Rows from block 5 of the text decoder, named by matrix and row number. Rows with one number belong to one neuron. Each number is 500 + 40 x the weight over its row's rms, rounded and kept within 0 to 999. All counts start at 0. Numbers have three digits each. After the name is the row's rms in percent of the matrix's.
# fc1: MLP up (decoder.blocks.5.mlp.fc1.weight, 1152x192), inputs 0-191
# fc2: MLP down (decoder.blocks.5.mlp.fc2.weight, 192x1152, transposed), outputs 0-191
fc1.138 145:521512494519414501544443482481508508513549474430527426493487476443492511574527495509511426503565504523503511473495511462514507538528513501493453476524476499471472491495515516469423547429470560485487468492480542521495523515475517542522426540486505513485509421466549518477466498389485439474524556587627581409540519489499531525456496504453476557465585542508518483533479532518582554502428580432569538533503453504495507461491540536419549541555486465458538457518475497502505517496504445498489575507550516496460474569535467462532458542520526447467481530543503418492432486571509452519
fc1.139 133:500524519469502520526475483501535456517552562496522454511455575491539543495522481531481579521477482553413497480504470514441522485528532452402611403447488426544513527470513470516565568592456501508473506507489461543541450455553493528496541487458471561577421508461513497492485509514492430528494558470580487520502510521374526442468459488535504491594540519507475480510483475484521454526509479544446522540539532476534545502444462508521508509439528510456465481483523517513489544535522515484543397529534546425473461487504495555488516459479541480506449472501508494545587425542454480551
fc1.140 089:530460486450508511455513508415427477473466544501506503435461472498510531538464485482541516528533491546531541491537537479441519472497539536513475511507475555534486518491424518570478430493464505514519549499521494539458487541520545558473502429426472452541506517446409519512512450446459524506483420538412521474503504452478590521435478450516560550567437494473496540492477549408490527515506606474494450474495493581514523552514407478528434499479556525449462518486514407483475528482489468476485532453444523504554527518564513531442472452518474520472457450396527422487494453517464514508
fc1.141 081:428554544521502593486527485508496446444494410462493541534477501522543410533537447554538531556473464462468486530520537552496480489458491430435458491496358576567491606507530520494484481551463546468518530522480519466532503503526493523476466510490525474522460538532459435475452436501538548433500507510521539500505419508423549501547464516559551509505459511476557453476515495522544445492460500500581478476488509535537572524494450512530500509449489495524475512438570483541529445456523570498505458479480483523452503502454427511519480484455512512445434537470479536436485456591478546478
fc1.142 109:488521516499471482572528490531494497523569512588467531489530542467516538468486559404521477505491526495512511422553471461487555484490480530501546533466410470420529488529511480534608520512420546502465437494529501480506498488466524471555553430491518547452466456465467554497493472430424495496497520496528491453451536482505472479445428480471560543459485516477449520500500561553554481455522483482518500489515481499601529500538513506533482482492525483629481543554558473532524491419541492549482560532516458504562458496585493510513413504464485498504438439471446539504583565479433484479
fc1.143 094:497509454515476422564477501481442487462429565535485517496472527511439491515485467493418525438507464567487499432516493520503496488513494538536516514492550489469457475489529535497535586454493508509518555445552549472474556518488551518469519507448493484541504463436473522513483560463509506477637475552424480488494492501559495497468506457538480508506524530504528522461510545445571528503555466488476513541577507535563485483498527472445567544446477408499541402477473534395555563525487417484515554464533518616556476489428479533504484541522513510537462479468504489532462490405441501536
fc1.144 089:535523495511486448504576452468508506501491438596521438574611540457560505514554526445436464566596442568534454433519519517539458494508479544502567496495531531507530449513562560511541518501500520447496480461565460476436515507535473532521510508420513509522551514485520487495446556551485558486570531511514470519474501486523544579527472465531489451480477563541469540523500517496498509478551445505478493540521611492486487465481547450538501529546529461519475523558551542476475464474544482519519504567516446548480461516505530532478522472471446572460469483434474521433436527606524474544
fc1.145 084:557529483516513560510549530512414530487489509525555579469541458506528499474442430531586537535465495426497477548536445459480409463492527439459469517475486515530493526456469476524521521506557508566467493469491478530504484414550507500528421490540499509489513502538488479522513520511548468528482504436488554592513470518486471470536467490514554491552493481427490475482556411472450492500464554519531439559514500507607516497529508460517481442430489554504492493500470466528493529417532549583521468464491502504522510527433474559469534418435522557488510527464529528541500603520555620511
fc1.146 105:498559443506499407518463458516417509424515455520458496538487483522495549526544550463423467520549472483531486436470535493502486451481475518564460548557466521511456469529481522516553441420454438551443490488519488498452595502484460512459454503474493515540523472499426560500551482575452529535509539537528475546527559542572521547508389453489441513502485532491452524508485526495475507461511521498478462552529563458516469564512585468497443476501466538500460516554485475515581554519453489491493529554559449502496492525530522499502461503499477568486496406510514606458421575532513522468
fc1.147 071:522533516505439557473501556458398507494540520511469437521514481504494530464523484494430472612515550467544496494535528500379480415526564438442480463461464510533480557558518466472573527468501435466547537504503520502571544555507580455461463517476498474472477419503514482522493532514494537547563473451466438587521476524523536522586514543525469507490536558444530480510480544543515514461553500425494592425447481528457478476485475491415446548447487481449484493466501460528498586520461465503536547480462500445535518493479527537458501495547490471523528469457478503444487487540538503529
fc1.148 101:512485510521448507537524516500470565511488425563559479524524526512474569453474467543500434519476446530548523441470420545479512465551504515571521524461424502546481470549451496469492440528479495572441516497525505509546533558560542564507441457436487487409517524542486410491475520476490525453561528497587503455488555446451507548528532523508517583503551487553509556556539527535524513580515501466474526465397517497513459548534484508512519556471462554495479439529499524496458430471468444471523450512538438522446466501479422488498555478472499475501526498405469469513592470549502484486
fc1.149 093:376430473514455485492500556469492494477413449522555545495543492599565497432464448473454488528483493501541528387580492489491540483496482506534484544522436423463537477479489517534573525561499462505539517519484496553465519473534493516490460528440489496496473579509490512486419471451492481481451483506449489428504496504519497555543487519472470531561457558502481522411477550436495411566522505460450567488488505497464401484491463486436522484537517483517517472535514510497513510499518476478522510480456508551472579458487555514525524479357557501478527515518498485455445514439522538520
fc1.150 114:493503501518512448584552579521499531446552455596504478518507524576547544461548503553493511513546489447554444459499450535452510446498494484496516578493473488545510404510506548541469503495523469476484454466562491509447537461501413510454485504486449456482505487449495506441527532549465536513555534472484533559521493536583448480502459386446519553453479499496443514517567542509507555518514437485541511528521558537569465520471489520492516449545399462507544530557569521438501504492491493491546515554508419550492502505455497506526438526442553588507479537407468517469460514483506533495
fc1.151 091:480478486481486480540473537467569528489533482521517481482533541449571483414537482454512515511417473510490523464488506453542500558490585494448526478494465514475532521513513482464560431551581521549528479528487571475471539563463469492504471488556456526501517437583486496568473465491543533486575484503551503485532522556568429594548489461433496486412476494509444467565366537563489484491532499476486538440490528536452512519498530517488467500506494509438524469599436493495496503525445517498490452486501497520443451495478475506542531514525566463519522522417432511496512480513588437415
fc1.152 083:475433528518448553538547512473447484572500541466555483534514474496491450495489480483556413475529478566560524583546444481554508515436490538508490480554552511535509503517589542501521546524558509444529465500533449523493537552507497494487416525526527457503554496427578463494463410497502485503528448531532447482542577433526505482434506474496556482446545551453571428484472514446513568464505511477520504475482600565491527473535465506502528457523531471470490516472513546403439526490513506467549504539465485489429492481509509526507423461488532490461402508427450522482502507508518510412
fc1.153 097:447501547493525510476535512496521536458511521462473522499566523483459518510448569591576475478452466517503525536541510468520480475482487434550427557521515587523418532498561509493513532538505588494548469574494452537459575512549480467472479532516518513463484504515395483524450498444558487495453497492530485437496433506476545541500529478550425536550516511428550553559427520477505551550549497505513460550483507537462448555505452511556488498486479465415496498451468494459548607470542584520499476519554455522529475442452469467513493433450463454506537480497434502485529425542472498512
fc1.154 123:457580479521442443520552454579519528481505522516485499483541525525523418448527545557531517537491517453514499552468545485453520573515543463559514541580558523464537494511392480481538539518528502542528525484550497493517521540485506487518456530586506521459477456549470475445475456513577479473527448462489564437484551542528459481637477519547494525506511481526512432524475477472533509523541567528457484485579551519444496488464516460481515564468515441510485522518536500538470475539522518524486456440534468494422446531470502483525518453498536458482516496382398433470452507548559497526
fc1.155 090:460436447500487465508513417532508445525552469469514468474577499599491467533478606477532536513526489488442517493536515580464465497493561545526508492498491582502510464518474568531433496410576431455528536443570467519464506513499536481464488577487514503502499495513574526455490387602515540515546507485478508512428476493511518490470454409448574486469418522517515520549465466508471470461488529484492426456574439491470473512510546463491452526515494521489487495504512501595542500525475537523524483547505412511451541559439507495475533476522515546479483507524468549538469510479455442495
fc1.156 082:495543549486543539565458520443477494542590418526402478472536484530450495468500539512507545536519459440420527543454585487520479493494538464499566490491488589540496488517538522481470489543514415534510572560436500473566523517574550477472421509496540602477508517474436423508399526513533512464482499508500489555545497508404515484468467547497531457561508523488541454451486460433487492471459461491483523496411443566520532464481432605507546460508518502565491488525533431519568506473492545480483469497508516486517523494479486498459474492472526503493459470445541541463513527493461521507
fc1.157 102:469454452483501469495509496479523513464509471495504484504505445531489495544455554487497532541400469439468489482479465551520460455485492494547432454529470560453540483463472425548512507575495470525519482424544464557528503490548472531479506513526506557446559458482547427416474418592527541417458475543515533526482577449486464462468500529548468513407418618522555528476448487509517485496502452485436431528536484503462462495454522457532469478557527518534498497440512511520549444510543482490524508459513591459487487504451441457454520489567454571552457538466541521530471506509476537465
fc1.158 138:515517511490565523532585524507522505509501518478434470522491497482511520468551458401564567514470497563505488430527551497479517509431509520452496507545506504490587554489551423444535398450499517583495450500521469515452513513506482585491452535511541441595500485453478478583483506467471463466472504591548468488509513486486468456479485512464444473489460458446539596534525564462535539502522544535548476455516495481439578465407488535471517543544484482530455423572518507458420535533526529582527500510499489456501535479504524486521500447507461476453498487538459456490491460523490537428
fc1.159 100:523506529507428508470453557531513529484494522483412460493495506520481478498514463501528527541465466429483501463497505522487503536496474508473516526463563510602418466462425510473512472498527476502468525561448495485556492526530504456465456446466474546530521493401471438453491453554516478554519467513464476542375518533543475502466464558544457518505569491451478422552443405478483470521516487472490558498512546486560523428551468540469514516467471439482489527547537502496479511574454474492502554520495589497497460517506530530474470426540557455523461500421500475456515499586506355512
fc1.160 106:546565491490545591496460565498532502562572551464532540491507530480444468482446537559440501504494511459435527543550450542479439483553532455447525511489525433541489524471505462438511488533499524489503542532387541491533478437465503531501502550559577559457461515551460497548508436475445444504460485499527511440500528506464482454514504452445535507489532458488440484439497520444497533461443490494434465475511496552436516544416449488488518553497534453440489476450431566451526516566537496438570459474428481519549502521490498439542555459564516498465550488510547481494526476528476433464
fc1.161 085:538460501429527543517517486442495522599536456454473454535508442548469587547438545532623536486504487514525481526554449465537551524463488516518483434533459472488534577540516495475445457478521504478450511459484615553527535476417520538553482485533491514500468544495527568488504460506527485504477511398553467479463509537505464542492493498461480472489534463462535500441492505439446532506510539468542529508544492470429514471462508448557540491521470530452499497462500489465515527484506534490500536461416520392429519544502467462483511525545454461475435504461562410431485452538454450476
fc1.162 091:558518493516494491466454478492469518498558428508536495533487409496442483486496513501517476566481620474444429531527485500525430493504465460516547572530504498438444479507503449502478465489517443550496467491415461471502493536567547489509536507470526454415562503513479469483541513482488494440497454438524505571439554441521511570537519490567476511547525458457481473546477564594491508459511529536498559459467485476460529524519509525466459458503512516505433521432511406518524494540482581492412484417440487545547487522548485518497589451481529521515508478445425463534520463485539478576
fc1.163 108:484483431484553435503572514547510494469470476557467489459514571528479494501541476435499437524557559514542440484533503463508488522517541487514544523549525486460448432470522522502520477386514470445517504512555474493432523458517494508479489492486490423488490507536564512551476585535483530569598518465527450559537540540566526534545539408515485488479505492499409448557460559425608476504565434487498549544522515493524498569482519472491563513547507437579482564520487492490505492482508461467501539501466546477468496543538531544500467526439540513478539517448517568546531521458471436544
fc1.164 153:487538517477450523475570501492481496472535537510488531540513530546490518481509495602451501511508536421478556503527484474441499568560510482501557550539499435506519561469554574567495491498456498486442562501442483506499472576556500500517434499534497467514511471428551436441521498556482570472428465448472481553498585493447558486542462569515551447522496592483558475540438471442523504487437500455476503508486522463485514488465571451450448477501508485569489529539445413561505526525552519467531427523466574502539499482538542494502451506556487459530516540582508478543584492482543525498
fc1.165 102:535445462560461480502552511488464552536455451594519467567502536482485471476519523430488445580561523521539459421435459499477499504534454492495519550507493429491431453553549512572550509517461401457495430484482448485444533474534516512518460521417526568469542494560499409510500529619461489542560499483492425551492522532538508507548416510472529469487512494520456527465469507509510506512519444432492498482458511489540452453509501533449532467544470487553497491539587482511561553507569487457479529529541469501540464499531504508539484537511477482561494464471518535470585434522462471539
fc1.166 115:476417577429516439575547574532517460507485523528547480483529562496581517518511434555496495567513525482459465501485434463517525490554469506590500531538505554525483502459469524471481487581482529491454531570501510530497488538492450495456468477438510567448478534514513435487482471568497497478548506526532519538549519496452541522533527539399560524496446449515539584570483515522555433478524494473523547432546485561477501484496475489559501521507471485501478486539467485517449440507462553472521511553419545614571475499488441448489557504515510523501460549470499491437529560538522431536
fc1.167 077:486487518488461508503453466457549358555545458547525510534465540557503473477529540441489431515508442494503513545480513517521546500537543487565472498498464484430472460504501476522436479529575503543468489469448433464553525578486450467534476523568446380455503512476527519445548427514476556539517541440551503558469515475474518470489445466520459510483459492558471455495412487541483542562509489491498454581582478497496517519463508453453500501512549468493493499487478541491478455534538424489533479511469473445491463540582486567517506510571488458426481582496445532529523524483480533428
fc1.168 073:535473436527511520468445469531471457485516445525463466537472415554471471508518479514494471493475524500488454464508493590534473491450436495554490488497457515495525484499528506525412481433531541543492518533582521474481453463548496523510504509439493494550542538438487559498587504470446438420477497491490473523446554520454517571496489477476513532531531563491539519480490507516464542479503480527458482450454559460551538477410488514510467559464524495480498512573454433473481507431491541528523413551530377478476455536444494499527521473453561499423514486484514529407616433569456509489
fc1.169 091:528494419468470531455529542592498503532496571466534452586581454501471531459504557480576521478411566439525507531530494488544475485470537453522531473466484543538509453475494412529522447446480532491512558557488489466498447599510459506521464503552507575472562496521491490508544585524549443524482489441450479566416486561470554512480482483470453472543565497469496485501538500481492483505530519480517474468522515483459516529527547488512492505535539531536471521453522449565502453489483480496419409575497521430551526604468505570471441524553481532468466516474526523471509546516501451542
fc1.170 099:503495483536472506570479535505532489504525478549521467454472482447474517511617478444528420533561539494466514467475460474517528461492464477542531538535465524520511434523497523537535483499466526469525504462526441466463537455553475558488510488457412534411513476477498446515487535539470565510531520518477427525572529502620494553478448525525457599537512513519453496485488455462524523473561455554456546513472491472542477490522511419467516481531527427557454538471511500443547542522584431502560538509533489541473504527507518487506392560482537489497430414467561463471464528455470458558
fc1.171 068:595491472502489464417496403448442384528507590443511525450436471507546535475458548500535535559468524542483453511515535506484414522473519501483535556529546548516509521519446511474443506505505539504514447483466493536568508514493509437464522418514498483506450461573517557477527483460497444443466505591483518460492514503530500526502520489561474537453424435442555487431555537504474523474512515439448481508523533480512490501521508526530482542522497581450554542589487509535480513526483552503532490436467440492533494504438499517482559429498449446529502418488465470475500432572479538487
fc1.172 090:535401492483462384407497529466479503427486511531526519483478495536562499474446501449459484483452542435522479596494575458469455514542572512483544517487507502479488491463454526501516522489499556520502539466496493505603563507468466534457482406485495482503481496524532526509446435512548495508441532486541595481469493534489564488455516443510520494512551441486497520472524478484457450542519522501461509522537513433444463552482523519519523451501562534403500548527535441504460497588481580417453451452542451511480487534505504615514517477436452508503469487487468498508490493410519529517
fc1.173 089:526430472567416466413445486485478486484544488553475522576467433532471496536569481487527609509574476479501472492510499500504477514478534490494484531595511553486489519465501511522482488504514490480431536500477558455476508548475437505569456466502541571492497504476537506490478468496471464511496537476463521520421590538526538500478445489488454509457535469503520461510554440480375514504532540402455479483540458462492515500514611499554410471450490577452500579485467489572513494505522557508493456455442546498508504509496467528472491491541452495499535517396474504480456563508457554472
fc2.138 148:509522549492558510518456516473510512446504582520432505472538541523477538473463572556513485537386456426435550515419580483518422539577491470486547418532563459467525500535593458524479533421518502522485517517473440510458461505491559512493551509458579475455532472493496449569515557486488481509516498514505545471486429494452471472516471520542478518522426428449480472485539483452472544539464488468405469527524503502543490493552473544496525495470490521554511500530429407606475526461506530541498498461509428476479470597530540529480491493497538465438514522495491537501500539485490486527
fc2.139 135:497418532463470508447570482565489520559468521513503485509522507567536516546468461559523492399493483554526508439530445549560502495525497525528480492486464486513436468503465516509419466486490559445484480535511444484417430570538588507547457533433461477463489476385469445532516498476535554477509533484465527463464476545521500551473462459534450430481514529444524515542485544510460514465479550514497561476555453481548451634473490528499495609467414537522479511458465557473506506420544525479527524508502554515524484424492500484431440507527480505493488462520495503532555516488497507471
fc2.140 085:438522482448445489519463430525487508487455459469432439466508498462415511500531558508454502569505486521491462489551455576539553505493495505508513469523526503491508436520554474504488522457538527474479447535541488526452535534516522481513536458506466456461451394444513500541512500497481435504435526521541495522595460526447416530504465483500456475510460420503521489511583509558494510506431499458453418495586569503475418492563569506537447473551539534504521564485579546510516466478519541496521501500563413534517499452467531482406457513457493452457503568486411534501466501532449508493
fc2.141 074:531487501513530554543492476535508521508449488550480478478566559523467429536488498443535540519480470445455527572452558521558514425482472484482544513429489570456481471536484512482480448537517528464536478471482465515496500532438498439459477509483472467497508477447455530516460537535536530481487521478473558575571532427510536569496469516551473513405515453458486528480497467530495478388480518541487464486481504475427527504439552550524451532491508405572570532465426510475567489490483468494449480431588447454523468434487395462488527476501516565575516529477529558457502489464439527513
fc2.142 104:454543432554492533398476600494514477456435477465468562502494555453524470526465544522507514436448436469546518565453538521500473503434443540477543536506576477500502526516600518497435532534499553464458492499540535536454443457510545497526463519466462473484511477627501492537471506512519442523528466505532491496539457454510544527520487492477482459513521545468539494473461528537496527515464459494425604515491576473528430499516489514399472445542514500451500581464468514488487543465457552552479481489504504563439500565531523566459494468538504467518550471605537488513509529465519531499
fc2.143 090:536534453507449502454483476559504549568508510512491529487528468505632548560507543553483495535537530493464489431450470454522484479532467437442437434519568487523543466544405541475490531451526528422462530573453508461482470466471494548537445470480526446550434491491556460524426470550456458472500512488542467526462457510431484529488491492494465550550445464528476536501505520521536465538485532513527543518527601478621445530506492517514462476565504510542452540623515531529526473486502464501468462496480519483435500493557542462520500543450532554500496427444521482459501509537521536509
fc2.144 092:481482513625442494471459469523474552554419518471432559445478493568512572443455485555553458475453431481498464479367496501558477541448462478535474498515520502562497576520478569482451504500520530469451526490449568565533506522433539460487433519521495462461432428493509473567494495543494486469513490454558571515510553487546527565452515471460425559453491486552565482500502493413495443525464515479493535505515503536580496469457486503483497430446502477482498483525528473489510503472504538484489542472566562530539521482435474458534461521455497521489475497553543522517496490446446488502
fc2.145 089:446512578411508484525367490441491513502505525513479513507499513511566489529538478468504516488506499476516482521597515598492503456483494488489555383398474477428477516497471518421498483504523544545412554472481533565509464490492520463503536426503528519513548518495552513522536505509573439472500565509469527576533513412535520461507476555539493488518466566478536549432526443528457521461538523509497460486455498507465551499528506524515401583480506527508519527517503489508553454558484527448522502450482435507504561549500496534470497553506516534501470555482498532533515366486522469500
fc2.146 102:429515504506403566486487521483493486489448492515484516515505500497490505456519449547543417471531490527541525497476503495512522563533502570487516457455564478454609538473486525529478584522482603400561538559519571474513463541426513503407514516524508508514388480560595430496465524425536492485551464476528503520545539516484435449465558454484545462471498496549536502455512491475553501513474486496477509514484492512569514442495500471540397433550520483501526485507494454509453443462513540497509428457544484568489483501485491531486502463470476483555485582451464440497523527530493544469
fc2.147 069:539548455509491464533565418505532517531460521503505450526471516546456448580476512559580496464456497540492502476521490491547404619534510516479473500524506527505492406419517487509495513545537492473554503473454461482495494550540434487459464465503508532499556473408500518412520466530455494504425458502468638410501550554511524464464569486478542514553466388542416444519486467443480471477505545494526515490543548501554496501491507454503516481511532525532533552510536448500546491507518510520431476449480543461531513546531458514488484478522489533512507550510482495543477399520530464474
fc2.148 108:465473492532520451443534516509544487486481497465557549534541518469577410466605498502504517439466511461413452523513533491556473512418497499483525530511477527438503589453465469529507519468446523422557465559504440418489485472510496510483458557506492517488481539438490514567434519544441444497459473527560529499510571516506446516542483494504435468475475440488456473461506492493546466488461445446486583529570487529545549446507480524519465524503457486472533530518483528503567564517576511531448498498552556501536467413519456471455492526511554489484508438627531568491509478494521455498
fc2.149 095:555482487482479446517515441558494558445504585495464510471486486469523505516516544500473516508560507531522462546431532534535480547495452499470517420483514475507523487429464493564421518419546552473483516479452617437561464488516534503553568539516496488524484464523536536539488469560494520455479402472513491559472574532472508455455501520569554502510449475488510489617539430496525513498483424431540508501418519563560493507535539450544455515523513546430508487514540544510490532513443494538451483519516567465507439502485488516456421511517520568499485431499544552562496536472542480463
fc2.150 111:449488526498438533449533458465446475518497549466467559505503496445581493549520515488528548499569392571487557532501569555517501562468519524600462480463530540496491555469452536522474485520512474447513571519537583492536501471453524496503441473475523493521497512505551441574421498482521460554536523517564553542548536450440467555531535494533509450472516496541462553506499539501456465467541550483459525496502452523573583415482519509539402472466457537487505451597444472537475451499467525525490479479541507489502534558522505574474570495514520556515496513530488509464538492502469414508
fc2.151 089:512586485503454499506538557546424512447443467479445524501485458470465500440513464504509503539452473480497471519522486555536508563513466558477530544563476550510531484503468524505444510515514581488519479535560474569487533505609477508477476566507535476458488465536416496499546526525493441547481545495575541503518543479491451542568520510524554460572509480510474576557541507453505554518470476468449484483539535541590561530458441418499510513589492462423489512536564425477482480512542497542545545498447507565560524465509524548533491433490509499478507436569552446450478525539512429483
fc2.152 091:541484490519597511437543462472572533467525452466475515532494571508528551545508537512501511432441479425527493422492424440466486495490526431504506460537493499434527515519493511552535566506485504530536549544388460547547490521468499560532531511541552494481485533495485553566531490485530464516516503489500452541490412542529526499488546567478501528486503493538429536563542511504469428474514528473467492464470469500522468456457531516505477451467557500479556465489449561587524445574517415548457543434509513508497528559506463523403496513489516488544500455556559474521464411530446497572
fc2.153 110:521463531487564516471602496539564424548419450463489446500539492540410507475516475475479484460515460505514506468540468580495581535428492532548510500567513500504521509459473542527488515562525518531516465522451540503489457503520363473496532471431509536453475513465438422547537537478483593567523506526516450491559547546526429523442533467511536471491470490515527471568493516484494511438448471479471519444470532514463449578493510511552457474524480512442466546461492544501508482395502542425512521473512486533469566487486530473505489455545484550480531464548472513414512561453497481527
fc2.154 113:485472388474497432543472565474486523457440473520464502515557529444532504486507438511461485538441555436419498488541460499518512572483452483471491541463463522442526482528584506500520433485530492572428480535520462515496515463498567452477458468477475515478546468474514504604490533470441500456491507481572543514483548453507514542502516490502472511549484470506458493606476457542556509505474495476506509562572564537569541464492523499460437449564494457531493514474508409514532458505466484512502497520447549525502522492560515512510398573542484551484516398473500425501543493498536425556
fc2.155 092:513492567535484517506528506484443556499515472590506548491443491489494544456418470477548464506499432536517501562510518456531520566548512517521499436527503476490524554553508451513484504532525582512538475455520534585534543478474490468456487510519478509524438458458489513533544460465461426584534530504542529502612470488516483518428479482485505484483536484503539574460538451494460443488464523471580417525512494476531597490456470482487502472424477502452425456424458492479359500502476492469503509443530462462520535532543503512502499552532484535490500570470430424467493481590499521451
fc2.156 079:506496575488598572597536559514503544534459490451496468505515425529515494505511482420579556550567464465491500519478601495517485483482466520492416449444456501522484522431558524402463515565474517514452419539433541461525528512470472508465501531459515464505514545486467514498468551541540527511521534606481571574478464479507525506525520498542494516463458432538493540514528457537558488412516541519500509512490489505471540543455513536502537513437474492503534490563465502482503477477489492476484525453543531439488385459459482441535542515597463477480519547449498511461485457512510460515
fc2.157 090:513519440535515499468478464539533453563482398488481482479489541511489500454514431472523448511596577531486417461562544502460513500529495457456530470456474474494513496507465513466531410502489557469528476516548484437428511381439540488488426517530482526553481558517514516571527514469491505509587405532503456463522475499486495506534474541480491516588487579514523505510551514455454479416447514526474438517451526534484589443452589538504480438515466480469443502473495530500455485489487496480458536491516391483466496542527509544479539531568497419485450485509527533506495548506479459495
fc2.158 151:545536527533465526551418511528476516469509511503531398495508493545478523480518435511530502537434481512560473502392562438487557524512484533484516555440521578475492505502497551458510563470481490467497478458444488497516486580455469508483564487514548506485505415586519551538541442522493533461446564489578462569485428444476517464466523505481527510445534484528528484433489520454483502455432552488544467478519458522502542540506460500513513553496520541516471515519484469482549491418486562385506500420566488474566473504513504533520581489521468472454459575490452467445435508509458561459
fc2.159 092:507507532530567524546588498506550498542497527499477524557459455471521500554500533526460544488596531604480490480530423525510486477532566522550402470576499484510465438571552506470495514491481512421510519483542502511457434507456554592542440538511538511442498491509517573504518499481470532595520499510472536422504460527484476493520553492481539463546513451518402488505434539451574481491472502522433548504485489538501491524521529444481500476575506441505555589438424443498472530494554500519508488548422496462505518476533441541495498532480518492545554539476533529530500495442571505541
fc2.160 084:524479481470551547526454480443529498559533485508512569507492473496567517556496535495484490529478585530506480534530477512562454452514497550464495460489497540503526530497438496492484553396553547518545533425475503535509485609507444506469473530487445509481511551513472546440630504500458474518505521548528462445552522464506456435489452522451547501395563463547408525450505525497519535487510496492536535448505509445461455499412492494554503549437602535488480464499494501496518547549543536517433474500426546549522565442477461530536534528438471493467535466481548517452464510502470507444
fc2.161 098:539479523533438514500424443487512489417541393517519476492513543531430514459504490557511462568452434435483481513545529454485506507554505506550507513490486518561501514482475513470504482501422524493586447567459473588505465483555465565499538488504466546437484487490522431558541476498583459548551550507411488499483480505569499460563459493509504459495493492479452526478555527495511507512512520470345473450442440498479489522436486463516522491460415561504524495454508508545421452536438508514493492471497431488490520457539508552503487532586537482550508507489441489449451521486480539505
fc2.162 094:425557492460581496571507574493523517477492541431515499495545527527460431458471481528498525418443471448501554589547549483490477600517506465417458465515499481462499515478465487505571453503486501506544485479493504501475529473504503471421444530493526557535503508474538561511440520504520530471509529548534632419563515472468504466456574533520457472514448534553520473476512344498483511514484458468537467491534522556532478491475467524509518556470497444495523514512512528515503523454476395478497538512522443492452552543437521433518471516462474488485481558587519541488478501507532484465
fc2.163 098:522535533511366488492446510425430507545478558512515505555515451458515513487457479550430509526481445553499562490468530509521461493517498535460481465593531447532502566479460522526495494555530490451527520549469557536538442519463477454489484495499483498517537458484471532428472547419470471531470458471499561478520441474447404511427510534455526524520498492495562510548464503553490531530453544499555443486516527518551450488512529558490501395495439541459475449506567490544485484561548502561510487507504453528465490458500525548554511527463493549534479387481483414424486442554529521490
fc2.164 153:504516494467550537557531545499517442572470521535452565483468485536510451579488560536475477480486521471559491559523559520491426534525497521518546514461565414470487451476484508513533551525533513492508487456455527511582539528516574440501493482491478502522501457537485521549528480532541597472451408444567405487485502522465443471505546537491480475567514436479456448491439431461496485494479471580509523449473471461404572571511532523524470551485485509537518529486454548502475504478540514559537544512405511488505496521478456555515484433511502526502546452443449484586574495444532505485
fc2.165 104:499536492538497525479492578500491492452523501517533538535540500522538484519490481594492552454496535561542492536543569471513410517482502543499497441488514486498554572497454464432427468498504546462584570480527533463615425455468492472488510554505501473437438497437539540457461486490568541478458458497582551440513491558485518510463573469552454582513532533537524451512524476460530471525532545520513546494474466559502466482513482521510442494438546522425509499517434503495489527506498583542522520450471552497541498550523495535479538420446594494516515584542520520554507485514543460444
fc2.166 120:498513490533519525524482477468480503461542515506534531519451485462459498526505541514478567454450516566461479512472503496489501502495533481620480566479426548446437574533484588456532509541566485504507537532485495518563461399495552509513450546501492457511485523471462588462549450506494456465501461528531501408513479420516526542458549490551503488414457430551447496583499466509496508472559438514466468481513500549565524529483529527462528486482402411480428591477471529515453558444477498473503492453507454467506525451530413500500500570505553475507518476520474464441452454480517481482
fc2.167 077:519549443508507557450512554484490480518493497466577564472498489515438470494493474523515517534494494515601506513605477479550427511491452534382506496523531519500523570404510491557500460545506489507516461531558454597447480464469458432455465511490499507531502500551501524531475511494426509466520525488500399477578492458497419578545481510460549476523579559500466521419529567460568469536496516468503458463422549410520513472450466470527500512480490486524498509423469531530492532556489533516505535487514472545494479542455471488513474431495504482564441561477455480536520486549532545527
fc2.168 074:489472508516454530482528556458488557561429478463492570477525596515508509519480453533551453525554430496530567515545446528593494427478482499551511452436509506516484482576432488505529510548493542453513541456489501550496545518455508518459564494463418538491415460508493468476479469478520468463491499522582469475584526498516501511517491525522390535459500515531542480456600523514493464462531452490488465541529475541526486573508528505551432463453501544465494483467535577538559493468546496475484444446510516453498536406487442474459451480514536548515463462534509529465441565463489550434
fc2.169 085:603502516474520495544506478416453515484516493532494523479399493491488512537446437458499463518528455559528490572569547553505457537514505536420539515493482436478510483473508478448459474526449467461505391421472456524497532429523560436482445533493521482491501473528520438485485455462469549515476496480498492413535488443554456473472477494538450550476448523537510424569523494520463459448459533531496452542506504536486528512461489529574514500459462554527558462508486584478491465496570508494624521468412514465440500492512521539492503479492506453493469473442529418536561470455506545468
fc2.170 086:492485487482499544451477468557468449459525475494409563538488490528534532451439478498505531525554456536570430545450547516556395493503555493452470435484482485431555604444561513496445448470501479518492522569480489481457383482478522461491445508487531479464503552584468550540457461440553460575463434466462508456457496573517488474467561517463467537533497553504503486476450551499510451472482429496449473488462536513528495494486547534529515435500495526471488509457476513523474457515441547535442506528406490480496497561538516529478491394512493452461500504492535536521548549520524477480
fc2.171 074:456494495489469455501542465492496534484425511449475517480489489524442505559594426466473492519543511531495466551547473449533591491467528528502515436483510508570497491484403488442503489487482514531517519447498476539459477518535410550493553464495458480575491522433546523469536569480537508502508535487444444545406477465543581469541497496463426502437558507499540467456466425534481530474466528548572488474550480545466512486446480444434445525514542479491494443458536521460538523537496487405507473483497507536452518476495513426439433512547403471489521428479440485464503555475478523443
fc2.172 088:498455473527451450485465525499516447529461493464494427551498500480517422523473539521451504451476443487492512484507491466510541447533421496526473570517496502450410466521561522514520455505450455490613489494488488520536430429532555515511512533481433489445507464436566500564510515566470515517513541462468518514500557458515414549538524539551434480486449442460470536535472542448518487520479531485512416472455514554552513544475501496525440500516389494546480556500534570516513554429539475430494479444470475571505506447498468414470453580465536495461518512434495534467521530458457511538
fc2.173 090:500494475547523547517486469536486465505482497473485461482472440453531585562521454508602426460498514550510474483580474500527549496479499468578499459466439449443558470485499520459487494494514490556521449495487517569464478529523487519457460431454423519583485575534541436558484499444549394484497542470539508547516556519524466492545583498455422479546524607474521526498539472519508442462463441485472449522497511498496525484469485533432457480514473509477538428452575494510466506527517508474485528497542462410471486536462481536465465573536477522498410427517489500494563560473495508530